Weights of a small multi-label image tagger.
Model: 13.7M parameters, activation squared_relu, moe expert_choice.
Data: trained on pen-drawn characters of a made-up script with 800 signs, 395000 training examples, 6.9 epochs.
Rows from expert 0 of block 7, named by matrix and row number. Rows with one number belong to one neuron. Each number is 500 + 40 x the weight over the matrix's rms, rounded and kept within 0 to 999. All counts start at 0. Numbers have three digits each.
# up: expert up (model.blocks.7.mlp.up, 16x256x256), inputs 64-127
# down: expert down (model.blocks.7.mlp.down, 16x256x256, transposed), outputs 64-127
up.141:491530538500507531473502471612482462498475473476523467518538501519512504535529489466469510552483477407494482457515489519455427502568491538537541543557569460614504464523502549507496492554443535
down.141:567485507510490489516479499474526461468569502509509464511466503518453512474506521465479536479423406536531476509519508510489478497449522508487511519493542513455557540478527491533467491515505474
up.142:517536519510537459492481544483481456437534544606505440480495471547510478484508539579480504519490489510459556423502531488511506490503505519521509439503464537457501525427459555484551548518510475
down.142:528531508507486461549559477557466550505529469547470496529485487458553586520508557440480451500483457477552509512487500425484458493489572451560444489477477436473466519572515489504558554464519436
up.143:505478515564462507495448503528527496520448519539527607522543514414464517411573569470435429473497428454502479451471455471536510525535512531522503500519563507448486497566426459546472535526478514
down.143:469548524449438535424486514429445503584546395577546525478487536498488540403493439457465485528471523454560474568499483541497495464564536500504533527572545552455541484488472511473506447572447484
up.144:448491525497521479475582520520496485549487522485514477540552437472535507527498579456479473487503523509504447500484482467474462506485473508476489495444476497494525518473547492519460483512540488
down.144:515477510469484433502481499482516497506511556490486488502501510520472505534492512539465461580493506472460470496528473552568526529485451503468475490445455493559534442482525491548523515481518519
up.145:494484533447537477449544529465503486477523506484452475473476498507470462489560438514554547459518509523497532505466515464445477489481483451532582512409465501450493545425528557467563530555565422
down.145:494504497534535506470484528490510590503475522542590451485507467500477516540442550519413483497505496477519499516557454505432468480487515518488536514473490526549459469501506462476522480442455491
up.146:411426418558504393500470501489488486413507585571544492424486454459376520515422468431516550427508415465526449616554509443482518563469503531570526536464433501501469511552495557462410555548537479
down.146:520509459513554540493494480551559527500409482485477482503525485552541496518486496545443570480463443519431497442547510455538494458561561514503534562469563455473439494583505486535516579500563492
up.147:527530607517523514471491488464469542457528498548500546437488545442528498470479494487430580470489469500480546525522596460479503498496503511471467438463471481473522507428485565422482495499515497
down.147:447515483539571415509455575441491496528514528470458502530475458453457497475447469515486476481468424491488433526482495493487466505440530486491490508553551547432430504537473525480481502493489478
up.148:524604461537456465453527426468428519509442491445477512473499516488502534506404450496537526506542544441542528513500526393535555455503524431514504449553533475486429493477546520430586611403523517
down.148:442527554455586477548477566484565532469487510393503514476514537545473507496534467483493477486438529495498533467492504436428557467491493531451502471515478537463526479507447443484443450424563456
up.149:505538499448451576473483443419455527527507458362522508529519535434487433503427535512416510454497529538495463479510492453515488521536480485480442508529447538486456503478516527485526514498481471
down.149:499466468533604480511563553533474512437428492410546429536561485448435472562516444475558462492450427508513469461471485456442484481526560493451446509565482508547591589527477539538394534442561518
up.150:461452514462484461559508518454460516469536464542431386493603486481552515471485548474485549516538503514485485550516557515556419430589412483490523548466455549481478483485540551573515504512486492
down.150:459544570431441512573463498505463496529552433487459506511534615504495479498493458490478481426487466454504482521500433467475596500492541516546544503508502437486471560457505449486528505460566521
up.151:480506412511508496489371533465536484507480463593501466539525476532523459492579427531491510518612467533420531485568459406451518496511489516511538528399455551485503495481491506458537496504549521
down.151:505510481453478498533523492436502504581387435562505567495568441539390540478540478476498482512498489487479521534488493448423484438467461493450506504494449447620456503472581498509530492471507623
up.152:539536462478456549527463474528501489532523522548580541485497513537470478482547506499543443494458489509508442449566514517447525460513478413495564470490470516526517489495501508524474453487497507
down.152:489474475546508449504458453497509459508494420513432507530468521564505488516481550505509598436461487518476536618485522458527482552483476489500520498526456485446497507538520552495534557499483499
up.153:457515552490522499458469503500517456521528464459492497420509606532562498491459527503440494517567487450516486470493495464444502538538468503457492494523532522482516500527436412581455473511536506
down.153:555556543435462555437464479562507477516487524435593436541460455487566505497580468445531496469471537491490513507521558534517527510454479496493561542520467511532569469491509550462438547532560472
up.154:430600517505490517547442441484510533453496511492462504440516523470487519460434549562519479591509541519514569430572495486513524470497507481457477468500484525547507564484524425481537562490461533
down.154:526506504498498533503478572512521512516489482443482445522469508496536483485581487511532452456512478453500526472482502519522444457352504528517506533535461470475468476504482542587560479540443457
up.155:458429510581499539420495535568568506533519556501532473412471498516481489562464478471448503451518476513489542439490473512554511522494515522432497553459434494505524553494454511482435497464432545
down.155:524479551452494546481486506491485563463463422495545513462400462456566526529484441508452546516474415413523478543523489523531449579570498484456452470487501485447458456531538547505463476479494507
up.156:557543475537600525409523483432463424481442518564520492535537602480520467531510555508530472484462518474466512534458571455435510424541469520552462524417567447494518545490550458612482518545483501
down.156:521613471477483457499506531561538471523510524489524519532532478512500478482482488437507497546533467497462527443528522528521458524558453430488537517567581531503548459510543506499553408547582476
up.157:488529498450541476564545551479452486595522504464526525504445507499556427476457437489529510579517465479533469562499416511384523542507487481508460542577518500424535451434479444474530456523412433
down.157:507444490589514490438386574451455545502485488448493540499577511515404471468549495545490490449491408506434464531529528506527487513440513457493497580469464492396525493500568549502538483484535527
up.158:561521458470574530392507545497542464526418554557459501538470560508451462456545486514509525509515486483455477506486432468491569500482540475502454458518495535487446540529494459450523498522570525
down.158:498516497534476510525522523525582572485493492479411529528528498483455499540516511429539431531552540493533515517486552458479526473423466575547527503439503505480494495544447510460484539521588495
up.159:478495468491550407480509451563483472569491483477501503502545526485524454513527556437489500432488492423444553494471479493483478480523502544460548553473543518531486595517532529556429569496534527
down.159:454484540561481465481510442522564494476436458476526499526512433499459513507451503498464551519447484491503557467483487537421473552539536468480523551449528482500485493460527478475516405487525466
up.160:535480459406478506593468459448481491504545489435555406362431453502490514466525571466544563468523512511475471504487545476464510488527507414535509531529453578554431534488526523494515493509457497
down.160:510455462478499482524494479492469509445412539463485538450559500524494501524523446508512487515537568474483465512531492482472546487476571449608522505547499507450506446596595507447571464519433498
up.161:493498506491472563468500548449494512448496476494488539502465496453391470488460522459509534503467524464556435511520510506445569512549491448442449510479496472452515524491439472478503441441516451
down.161:515426439462480537509509470506542483477558539558490487490559525508496495483492485548475533505441460474491490548488525481491417441514507375544441509433533500463500474396479514538509473493463518
up.162:513494509494445449504499496527508434421491572427589489494429569517474538480509480525452499481470460561478469505486545466513460480504532440461480458491469487442562519528486485489430468496491529
down.162:515522521499520565464609481536473450523513543569465456506468456465540526463506540498532568501513503491566435509559444482509512487522447487574494550532503447478509458531460521522502462532534519
up.163:458510479477472467543454487551434571537441448517517537449546525495543446512404551480416502426480510587467540529509461474474432529534551490487513577475505526499489512524541485545488479543455491
down.163:492484491412545560597463478451490510492608527568544509491538500525497548468465537535492502468480445504461481476489499472445475513523531487612550549518522487547529467510475498571482562472519469
up.164:580434495558606483502497550503445435560492485469485462484569464472451481462521579504476450418532519559483493456458537563507451539534546539528511582469439534435414490495516487495544518488441544
down.164:577551485483471464468491529447513494517487520512496573562455476544504489454509479507502517486560498533516549390530462462533488553529453488468593535461553534478538518520493475388531576519462511
up.165:484527494498517529507481432530519513538483522524553540515505542464492571509477483565466519498473494478506548565470504487420570470454508470483462507479512477517518517525493579483424522533453562
down.165:536476494554503538475548412448476534496526468485468534416446437521501506541490548571561477512452534477520478527463525525527517495474495506478524423539510521461518503479528472483455490410472464
up.166:467525510534530478482518431455508582535495514516490501495552541520500493510520462526491472534471473536450550476480531438473432477502518568592540458543456560546497520531551473516511523521494515
down.166:507504465571466520473462535525511514497489491567517505479439507472499560486453455507540488479449481566522471536460589471506468466448512486397452530483420541603521513449448453509460458540473469
up.167:523541538509494501536522507466516494502434528531391517539529507504548519450450544479487520529508524458476511452516489501513450659531540564481412542496429413504465484461453486398493610492482483
down.167:487519538485497492492527497457430499499489436428545499517550505483506507515486481459489467427482448561548460454477540391518500457400514454569548467542456518524521476522504522469530408410421427
up.168:478486474474530484502551501506530506494496528495482514494520451463510419458534468494527537457454517539522540440487439534495494510517463484495517519489487457472492504482445523525516492489536540
down.168:534512487465513496469501480523452499502549510462452487399437463518528498543441488500516501514538475458527515455543479556534544451552510518528521548465478501439484437470515498501495493527509556
up.169:467436528475562567599537519505493478474604387539441458573495459576528577472447484561507505570551553530535508541505510436520437480518546528549485533503442497450471493465577433518449496497596530
down.169:451467540495513529473534540517483356493493507489552526474511504533460518540481476530482535483525514432580455587499431486556494453504506494567427432509485488547626516464455475510490516564481516
up.170:479490508510476501552480501486507501452521516521515453469483550544452536501485495531466466494446471470541479509479478461575525509457432470479611461513519526558523487483503447514427431468515487
down.170:512457448581569505541500522505449512404492439496498451444492462504536489495576429518493540490477475488572488482500452566512541514554509569541553430562507553443554552523515547492498529547525413
up.171:465509527531513511483513406482453437526443485553556472509530448492435530500485475498478479498556521464476495456485526486506540503550475479461520563523530513512477517490516467437545511426466554
down.171:473503561546526562558527469478521507496518544421475502517454555461565473446462422571498485628472519582448488489402490524494522460441581452449488500403508464528528548457459588497516500471555486
up.172:452540442457488509565501475495467519462524633459504526484480416467508470572508477419557475553498527499488447559420485515549520493455479489453551556503526532452438474565515495424505554498443520
down.172:511578536507523510487550514534442534502448468453430399465450455427482518445423515511492477530529437504449543504484450502480474530590491483539497505502455555537456544421498590573509581442571512
up.173:541434479444499495491498577486463500456524540550494493554571487495525503487548517535518595508545436546462466452472532475438520495460500523481538457508578563491541542523505496506454462470583522
down.173:542476551448459512502486464494551525532494525550450545503480477509486538509466416483513430512488480459522527501526564491538439504464432484486497477480533498516471558514511511510528472549496427
up.174:500505415484530488507478446556494553514498545497491526446414523510505538536531509550469507489466532497487557479538533507464489494498506510470501520548470461499488489524531471471436453484455483
down.174:564552529499480554497429517487480541504602633502566563523472463402557581483477538462527470456509470543481496453494498519418504478486457515493442488497516488453542547491594519514417558547540448
up.175:462520562521464534528523562514488459541522502467459513532546530506462526505498507441503424473507453465432423507496441506505484466487503566451483526445454498466449488614518488592542475500490495
down.175:515512443466450477508529534494515418509502553510541503544485470465426490515507517568539503484582532413477511515472467537487498462501487545544428517544510504493510482541500449457482493591532467
up.176:452467461463537509511507464522534516506541451407546538422535508500524458512449542464529517508473421506519396480529477440429549521459434469487486540561469435526475539529490482433512502548462481
down.176:479430497481509469452522495496494488516451485494483512423548539566524487478508425493474468487495454516476496464447432538463475485456511528552525507516457511461455464492516484547486399481492509
up.177:555500453564512467568514475583446585462563554463490490462561523433523492504532504463472490532565489542582477488498513497467436476472424480513431528530542499565474440424495478503418485474489517
down.177:585519516457483515526454491513541509453461564587575577475507425527562507562515474490534439510594512475531515492502535489472499429514405430522465546501487501522481509552461535526543491401433519
up.178:525512495523478453451440461493478446483492513498512483551507419524482469520405552517546514547503388521502480509533500451483534490529500481602532471502527472545497474503494470498447461522493489
down.178:452483555543513503415465508447537451434554598438399414489549493485509487482524498576478531479503487501494504435523551490530532553518507485438526472479526536496552482524487494520434516523583469
up.179:464471433514514490500519532421487504463510487559473491512504509531501515501514575512508468421521469532511472515505533569466540473491480517470452547506505549447489541522441549479453515444531538
down.179:541472544531495451524462455511481481554482469421477544553506510488585433526498512506486524552518453516448484536483488497541552553433498473476408554435563499493467485509512529528539529415562541
up.180:505520451547515465502505501471502488505540550446409490498548557552466520494443506492535524546481511525513538512494518489435566525572512515484526558496481485523462529441509478493478450544484556
down.180:483459469477483505584498493486452573483460472562420539509457547523503475515543485543468460500537509466493541472468481513498583542504367468474512484522469506491569443427442548535526514511566503
up.181:572647468522503449499462537463582432424473432557497455421508593471438515580493508443523527468478450486458568417469552542560481571483491405466543499525494537543550479523516536574590524524531487
down.181:456565523452441420462518470474454549456483524473497525451585521492492482531532474503512552507462499491565488517554417442529505563434552447442555382515454563532427539516481532492505468495492454
up.182:513530627498510532481554499532423473425481505505505544493480516487466498456527505519545536548479541518493471457448479552480517502475566467470499481497495541480537492445439484547469492495455468
down.182:531459455434466489497441505544514462515492483482484512524485439516425478464483469496473562572475528539468602475492519468475562496533523497478501571538470532461501513447462514467498501439508498
up.183:491564509498482522459577564473517426430562612544516512517532461528453531407524498452515503562596537508425473475445580484480557551504416483551523466568532546518429621527432497466515503488588569
down.183:487523503516503553491528453455489533552482488566487542503421497509470516492550442506554436474444512504516517491523483505490531524434462466476479460431565467540429500495482503500516511557488429
up.184:525397542474557514485539477527499507535548505494490400489519483458546586541473535535545504502584490517527542450536565481475474475502475502533523537412497549523495468459499484513440570543557494
down.184:449523526525537489483498450496509448477515423560527545489553480532459547498469481570509508494446457432488564446523528453512537482543507511515474489489528525494509495483495494494543452545464517
up.185:516422401487533525503565433455508516524476497578391541415445552465538502437443452536449463508491410525553514555613485496538452527565436468460534518557536480492536498574467536482454515502542392
down.185:512462496478512541543500563530507494499525502465506412481584475415555574431481541494470445481388529505440450538382430474560449511490553546468454462535550575476538515493425536475457462576465470
up.186:485548540516465486519468475505511503424475551508503434424506531537542521520524559469554484448553383544428486525489496512474499456524460427488583491486473496471499441490475470455488541466525511
down.186:460485541515611474530484508437547515517553525411438482459540494543438505551507445485471563504507477477516546502513516442468543521444496475521507459486531543519415437586509486470507491436544533
up.187:498531519474523525526509505541499484502528565518472498478494574506427540481533539464595519431486462512483572450581542499558487466481527540504524514514494482454495542521517494501553520529518573
down.187:528430433454517495535536522552442457517477536561505557486460481450513508488480565432474508418449499552553461447485460501489526498493471535498517531572471457490508476562514497550507556548553498
up.188:485527504569504440524447592518499543572439433530484466511509473560512425404500466425509459471478476554505559498470398439512370583488476499537506560454475503511473488560413563467513540467514447
down.188:510480551491503517540442517512498524484487490455519486502502463477506507489434488437515471481427540523506453428542535475448493502395507495545543589506543569465498477514524497526465475462464437
up.189:561492570523485454539461509451532546444479518511455510515499452506606465493505513479518553470490475528421503535483452467496533460505500443537506469490425519542502507559559542508489523444556590
down.189:389559486462557475529499505514463487525510496564430484540547504465534505458538505558435513513523471512509550425517553530480459419407520496511491497492499457434464593500537574505462483453451558
up.190:467490472449522500476546459460431539525550496544434468493510484602539463519494554534461551521465417575540549473554572509530426504475507472581511499506444530499561457435505466561500481555508431
down.190:531490498507501535500460514557457446500499485537505448501562484470543426451448525555470527468496430462497477523537555555462490523490499551480444492496476575561507455494477482565456445561498564
up.191:444558514503486480489540454485535486528499472525494471526483477535524436554504517444445465395492496523535490575535534544488462591529557468468556492514511436492513554449484500512488499554523492
down.191:602559510519500493541495520496500570491587445599485473425515557507442558605457476534513519532531420495508472457441510552493482551503518470563508515485490504478456375467485479498487494466493583
up.192:533540512530508478543435509574481499519469543505561554527527472516484478507541515526475529479474500527482451480542449604598573485492452524523540538460488499525510528549491465535539559483466465
down.192:453499518486541434479510472449527545533428464412529481485568455477539495572528534516541503480554492550519527460432485500548501595499494522578496480517500541481524457358503493505523570505499439
up.193:518475462509491500561520539443466418512497545547562487467447505478551496580465525545516512521441515493530570541483583511489483521522476509494418500539529540471498488463514526547524527524485483
down.193:521486463469450467473507515536501523480513445426532465509522522407529476416448511491503561491512424536476569535477498485547477466460504491489511544554524523506522492538445513524539526460494571
up.194:473519490460510456527562531580486439521523508444501530474496483457475483547506487495567461485517477445541452492467456492536542536518520517535476532450450491536480551505504502443508555515544490
down.194:521510482497538533485464517479541479500495468471523495477469457493506446563516494519526566548538528489461509486482493493545495545493427539501507506523562570508483533433475485498557563493447507
up.195:514548540536488496474469482524490529528473491526524538504487528451483523537489504506470496450486537534498499510517498480466550466493490559556503536522530556515504485504489494464524501480485515
down.195:439441497537458474565416500527508555508475487503474498501529418515508558516496417492573452498461527543507443511477499440527516416600508444421513584485536501471494487515463543537527502492534529
up.196:522496513508455515503553535498471494452459550475392588457514506477404517560486441534525438506495516565394486521476463508503464508467523468528417490476497486484578474525492522518530514487514483
down.196:492504452521430511453469511526506524495507479478506453543461551493467521493498486489508457480535580539525528515493499456496510556509470548463447477536517526515487474519515466493442503458583534
up.197:416520488499498469480509535452446463534465501495536465453487477509520547508440491446517540530593489502505505474476526486548519453488480573460520498522547477525464480505510494464512474562542524
down.197:502472511488447505471449524468510562572519565435457545545490510440497483475483548541529520520467516492514511517475445511421545497457517529534518542427565453492415430505483521494471553519462519
up.198:494512413448470490431512451505426536543472519492509505508520486543492522567526508511527494489561485494451550491520540443484567488494480451526521562487536498501481453588482455501465469467519479
down.198:431540511519504559573516500515492562456527515466491456487460455601598566528503451509551521491449492481554527566509496568526467570460496511542462444454472459446509556472552526455567480495500478
up.199:529545531501554517519494469522462551494545505494541462508464485489483598505458520552422507544465477418542480567441459445530481522500500485534476556502512527504503498513475487489501501477484576
down.199:581496493524539495519491556447607497445499522489444516460525486477505521509472487537478489530474544527501491580487504569436459494530525495575538475504464562547505477526467450501470543536423556
up.200:505517576475513531486480521456489443515500463532534569497485575471605549487470493572467529449530478511429522488535444543522557452470468432394526475522483499566492532481450483507533502558486515
down.200:445568550572507458494514490521515539517450444468542508487489579546492493567461428493487588514413517530484506526431521507465479452546464509513497511541541454534494435505493498555549488549514565
up.201:418535470540511491548533569435523498436466522503545533512445502499474501499487518498496480465503512528576573491434485531540482487555529516477538531539556473582591425514486477543521536477519546
down.201:539462521440506525549543509534469447505448507503474570513475561473480501543488429508527451516437434469485422485541563485472514479513519479547537558552504508494504493532534500473509529446575484
up.202:461465459460491539496529466478484483451471506522522515555518529452504460501494453524489445464509533462551544440430458460454478513396475535528526557470515424513511543471448541510437517512432520
down.202:548500514522502435508491489526535476468468617585541554528519553460560480447443477492469524471434544567502555533509480504431501496552462439505472561494495497432434511512500538539533502499527475
up.203:469443463421444590400440541480550523497427484496449509534513548504530542352472453421513577467496512543457461411454539532466589529478557494578576507521562454491340525426494502548423513505452448
down.203:489558547567463579499446500488477524493538567507511486540527473482539482500536528521501531489499488530525563501535557476423431563520457429545523521445529440501445468556430467474552518528523558
up.204:540473492441539465559514426489414542529481516500518528518496433506537513544529494531415450489393519477489471519516523515528517417493472502477545486475523517495492512541568476525532516541477468
down.204:520442528538502519562454521519527505532571531493488477455434502539421535579480540482529525553480501525460522481522606502444475550538584552480470455481479470515486495472538540471487499492509483
up.205:452529534502512543499540447498480510537477466438472584522451560441547463552456522492462552531516491486533457576532437478458531609477403539437570524541520521511639640520445536459545494420509485
down.205:492483453486461517511430534412522546538565519541557494485519474525520470500507481518497562484451583497606556493542507567542397508486473450522543482555588555466511455549493514514461574515488548
up.206:482428498518431444489551506507516562465457534499430475560526508563547493536511544502483584551493520538517474537511455433502574537528491429532498566491490574470467445547504504529453440513470445
down.206:495540427497548499507515529381535517496485449465552476530487475471466559467514504516508504554472499487441533514464504537507429504598512500521518559543500564526562552525504469492507566495438486
up.207:459503529519473475549489457596498529505442507536500428535520516521436483515461481517462492506488438555526543480464519531480498472536485558501505531516441474481447465538523546439418542539501507
down.207:414526444427496473459480470467496521547421544381497565492467419449494570534510478455537468522515508493564421535555451443516553504483612509523486454495482481527443485482503525493514462470482511
up.208:500475515595540474541510412468509431516550451499460467457524421446487506564497491543536469461517511435489469432516459442503528497487474493490496496499513496471436503468559523476555484462552429
down.208:496555500577441523524479455492461419521499508500561517488474535460546453482470358584479509510432595436510438476479561572404491443534463486561528436481488510441475464494522517479522423460503493
up.209:476513467466460505497574581470498524527496508528385470611507543479562492453446428543407488486433506536529469481501456554492500531442509535486487493455524472474472509526568534537561473582502446
down.209:545466512563488529511454509484575492480471477561488479550483511488517527476492551560516489501573531557504516477485532446486492485527451565494413467551481504528425502539547482535498548540525494
up.210:511468507487499499420511480490471539482401492454564493499540414507491518528455524467547514517474485560545534455502490492517488500465454486560526450535532515444497484517474509507499501547473478
down.210:492405523429474412435464457495487478492510474525514471477610457502522461509515524473585496521480551485480536575467498487426540432433486523501535462446504520454532527531507516548516517475531447
up.211:514523479446432500501526464445493536467536540466453487475489508503472534479499395487539522526500456484480508493516526521518495483478474500532477425524482499598430440511509538505487619534446497
down.211:553565473534530506421504431507451517506493486468519476462506419452444509501557530515527500478452537525420483602511423514469554451526412543512499495549443477501457520476426516461514536430591559
up.212:481519483447501499494475527506483552508564489464558490523545431447438466536490507493503444507452477534490592490481548496556468514470440451500456460413518472463459487601503520443459522576445527
down.212:598539492503485497471501489557541551528457496456513493533436575584499427517515459457467460510470531483519581469481447473557509503558453451490447474498404500480459510518514530517598506547447504
up.213:445541517525514518488523511537561521475479498498507557488499525476492498449490501518549487434470417525505504514522500481456504576481501523516594447517490526537428498591505520495544578415585536
down.213:519556498499541446479465506492555474472572473511508538485484464619508468523455506547433514528500446517600478486483520458452541488430554465489529517509479469485468475518535499524420519477450529
up.214:475512544476545485470493537561520519534490587609526493554577570488458544461455439507553553515475568515562456455563474454499463482443500429493471521530441478529500586458502533570531531500492554
down.214:493524476409545510439469438510513516429553505559561480477496588511456523546516453522483446491514434504497570580442522550507537465451526500457453488543411474444479491524482500561470499552542534
up.215:488509437458571486538457490506501511431471480425441446472483472551530471456441500424514526454500449497488498487490527464522491481489485568511495543480477510513464474516517447510542501503561535
down.215:536490524443577521495499478525468540503541487471514527559484534513468555479503484477502491495460485508559550510448532531502565475519528451444537528510465503503466513489509485499462548572531533
up.216:486488575493535513534550441517495432466512467496529494474435528542544392497512526475510565416411517494527472466516466528518481503468562501471514473505453493491452536484479455510500522402512507
down.216:475477504487477496441579506522477452457517500492531463594585522510590515473487490510556625489414478446529511488518487554524506426469483503425529538577551501498485495514510446477481451465431518
up.217:528540481497538484517536525434516464559476506485499525508494455499485459528525468475483469478464535513450446572485529503497572556493512523529533385433466487524454563471502526432596482496547491
down.217:437484429455464436524484546464546530536481589433553603493491505501508460545491476512427523502508417525525462502498459458550473469482543481482507482503401520505580521458509475509490513490537512
up.218:564556530402513447532489479442495471496501552529485467509465496495455486479537467455571556510535543513443506528499444500563486521507441518502530426539455436510480485509570508445470535458622458
down.218:509502463572532470500522511492547489499508494481541464499489497511506494517496497495516531508473469574461554603569524466527476507522572430575474476469472448536454540437485493474441559524420491
up.219:540449437483479532573395554488487488491541552490518490462552431588477442480508497452508580456504481559484463551512418458452478521540575533568389463511538539473449550501516503522465552580476448
down.219:534587466458579550554563512547506511531478469438365514462500458485565548506531465578488585431426448435477528446519546591561549514653519463479542564519433525457535590485491525545468398506535577
up.220:476574500481585563541516582514480482543499520449422451529488464581556457546448507570485521450521505500441506485524489449507456570493527495455480495480480468518507495499505513475510583472545480
down.220:480469552465491500510474514498521419481510524422564453556503506463362536498491506500472433487567491461495511503427506459461513556507443484556474486448538542528482431565475462524536503500460470
up.221:448486502581479541538477477471477501514551587366539489494473533515475418466501442476536490517566507487485482516389525465465402482520504524494486506520454489487481537520490520491480533504513531
down.221:518511564499491449482485520515462446552575582455428531513490388521460490533483531532472461487514560518456506518492531541534570547496505486521494554476515494511530493498423518487541491518505520
up.222:473499454479519504450461452565572500503494480521510529441560513499539449499425552480514510475508511502498455432528480502417489508605441459498447560486461510520502518436454514485547514464553557
down.222:494453496553531494516500477492441524478472537584480458461459529516517593514572479429497534456454445490476569497513486490445509425427496500430550501528459457537506515520414449464494489497449546
up.223:461513632392498528435447475453597476560524508417585457393366524499473440496532558437527496541491497483469458507439454456437473609374559470465518583503502490488599474542455551480455559467491412
down.223:473487499403546491557525426392519545472576527474496509457498465528506512522473506454495485426497412528433540441530433479483481538443438517600451500524498449477457534439491497508491446483492519
up.224:470529477506494532494577512384493467523512460551493430497468521491471535531533477493519488434516488515536496508506546481504517467501468491465511504503480489541508473538508504517483503496543466
down.224:464487505467512472543532472532523501495505469507551506511556547500526539559485488499544509511535537525504519436451485435461506467598534559485550439447560530440489545467471497488552521387500513
up.225:458487570459425469540506579534525470530480432484494484558515505539514588524456507496487544583486473555463556500444514505576508561484538589527480480501491533471498531525509493562519515502429526
down.225:424504507468486584453571524525512486429581560463499501459500590482524544499472508480533557524540492514538517562545534474486449469468496544513480447591474413461521429431467519482415555567433518
up.226:472509542506443448531594457548571491489545464584483493479521484499511589531488512496505493454554505507589459485473420487568488489526457429471592462471441485503478513481542521478493519499435485
down.226:463429533468484479516589449470481559498545537480472502440490540521519515523563559495520534494496570448522494515472471529484530480557448514548448435420503489522518488488484470472465526565433542
up.227:513506476470497481427509481525603556534465558546541513533556477443501453519475452505483511467497532546477499489488467420524524495504540498547578533443501507466518536518505541437488516540426498
down.227:460546515458529452545468511495473489535562527449529512505487475561424436501520525494457522499532434559551467488527510449518497490455441531463491514549512523482507537505481462532498487443472474
up.228:498430589466474457474495530467431523533451565507427608564437498501422512525499447492472494511569509470522488442439535518508541510495449493484413428479462457504486506452454568537577528489470511
down.228:461553479497488417528514548448490490510474557482436539525475465487528526499446395539508462496529540541538543521484485532482494504488507505549514440509568476560491507574540540483613450571582540
up.229:446516489565511568498505439461444539558488473403508482533558502547463520466550522483491567569453497504528472527594559474477455479502501452471459512499495452515454601502562448436476565490494549
down.229:516488462576524492583464452483480529494487502463440493507385503458522492497514523507514458465495554531488548487416433507503478426480482517460437411497401471469522449478532489454418445520524499
up.230:495523542489490484468512549586508531474503489498479543434569562501566518499495492447529492439438448478514534477524499468497584465482510487583482479521478489510500480520418427534545510475546452
down.230:454567501530513483550454513463444511558438455475498459501445526532447520500444534440492508457439453496482444567556513561465531449437466452531433484510576454450425473433537523590507438458541497
up.231:450504543410547478494539506457597502549493483436506478504508467528514484456548438503476561509549471558518518492565541463475432517484482490491494512440484509515468518555525527514454487498475476
down.231:522454555529525450454521467531431479540489458480531460512534538494536481520575551518516477503459531528428451486553452508530551458497493503461546525501449383542479464557510462514497493499520543
up.232:495508488567524452511480517516472505437534497435532461554483549533443439548553563504505488520487514558530544522503440516522465472480422540503464521450555514539488506441421514507438503553475563
down.232:521597492484525486529470511439548415510469533579466535468444485529441518478519503498485425484543540491487501466535553530441495422571449491443413575454476519525551542569428458528509560533558444
up.233:516443463582473534541518550577501468489459524548552487534559494421481518530561450536490499571487531513493496500512422500510480489555504489520467597519523470494505523456444495520562490458485473
down.233:495520483468516532471496516463512515484540430551529504485517566499501414537543457489462580428488469506553512491469509469461436439486510471474529544533578471490570529486484420522455468442512483
up.234:494514500525550429517518502538517509487513510443518489512462467599487526545540533432540435511548515478500514509498508508441519531489456455490536572499559472516562520460550496521513490455408487
down.234:459538535549535514452498577507510555483429494515470483525511535527528502386537489492513602504549589465493495469472528506500495446483552520547497517460514511515537443505505493497552511479513475
up.235:529495454513466482507549474458556545523511571553474508448513510477491489509475495515507483512522487475448530465422458524470554509474537479501492481564487598422512457464468475515487568439434488
down.235:499449489483499491447552501508483468516537530488451451509596522518430430510552555529558444560471563477462416512527459530530491362445453492463514506475491509481474452482497459448520448553549413
up.236:537452473565506506502563493550518429584523536496552483540519456536526540523492549537580529505503544542560497531519493520547497486458477513490474467454490517452463523534512552423455497495514520
down.236:533497505485432423491531528556462476502474455489528494511490516459529486509540525466478430483498522521529517468504534508487488454485518480443561566470447463495457526454494537466471570445526493
up.237:508496446529467494502517528525584496491517466493446435517471533416509535537431477508482450511466533549541537442536437486533474486499525429475497480573521475458433476561493509547487562429496504
down.237:471462478457496564459517561572559486483517538493546499481433532457515507420555526552431471449514461500604483501551503523489478496530522424557533506546484412448521509450512531513466447534465536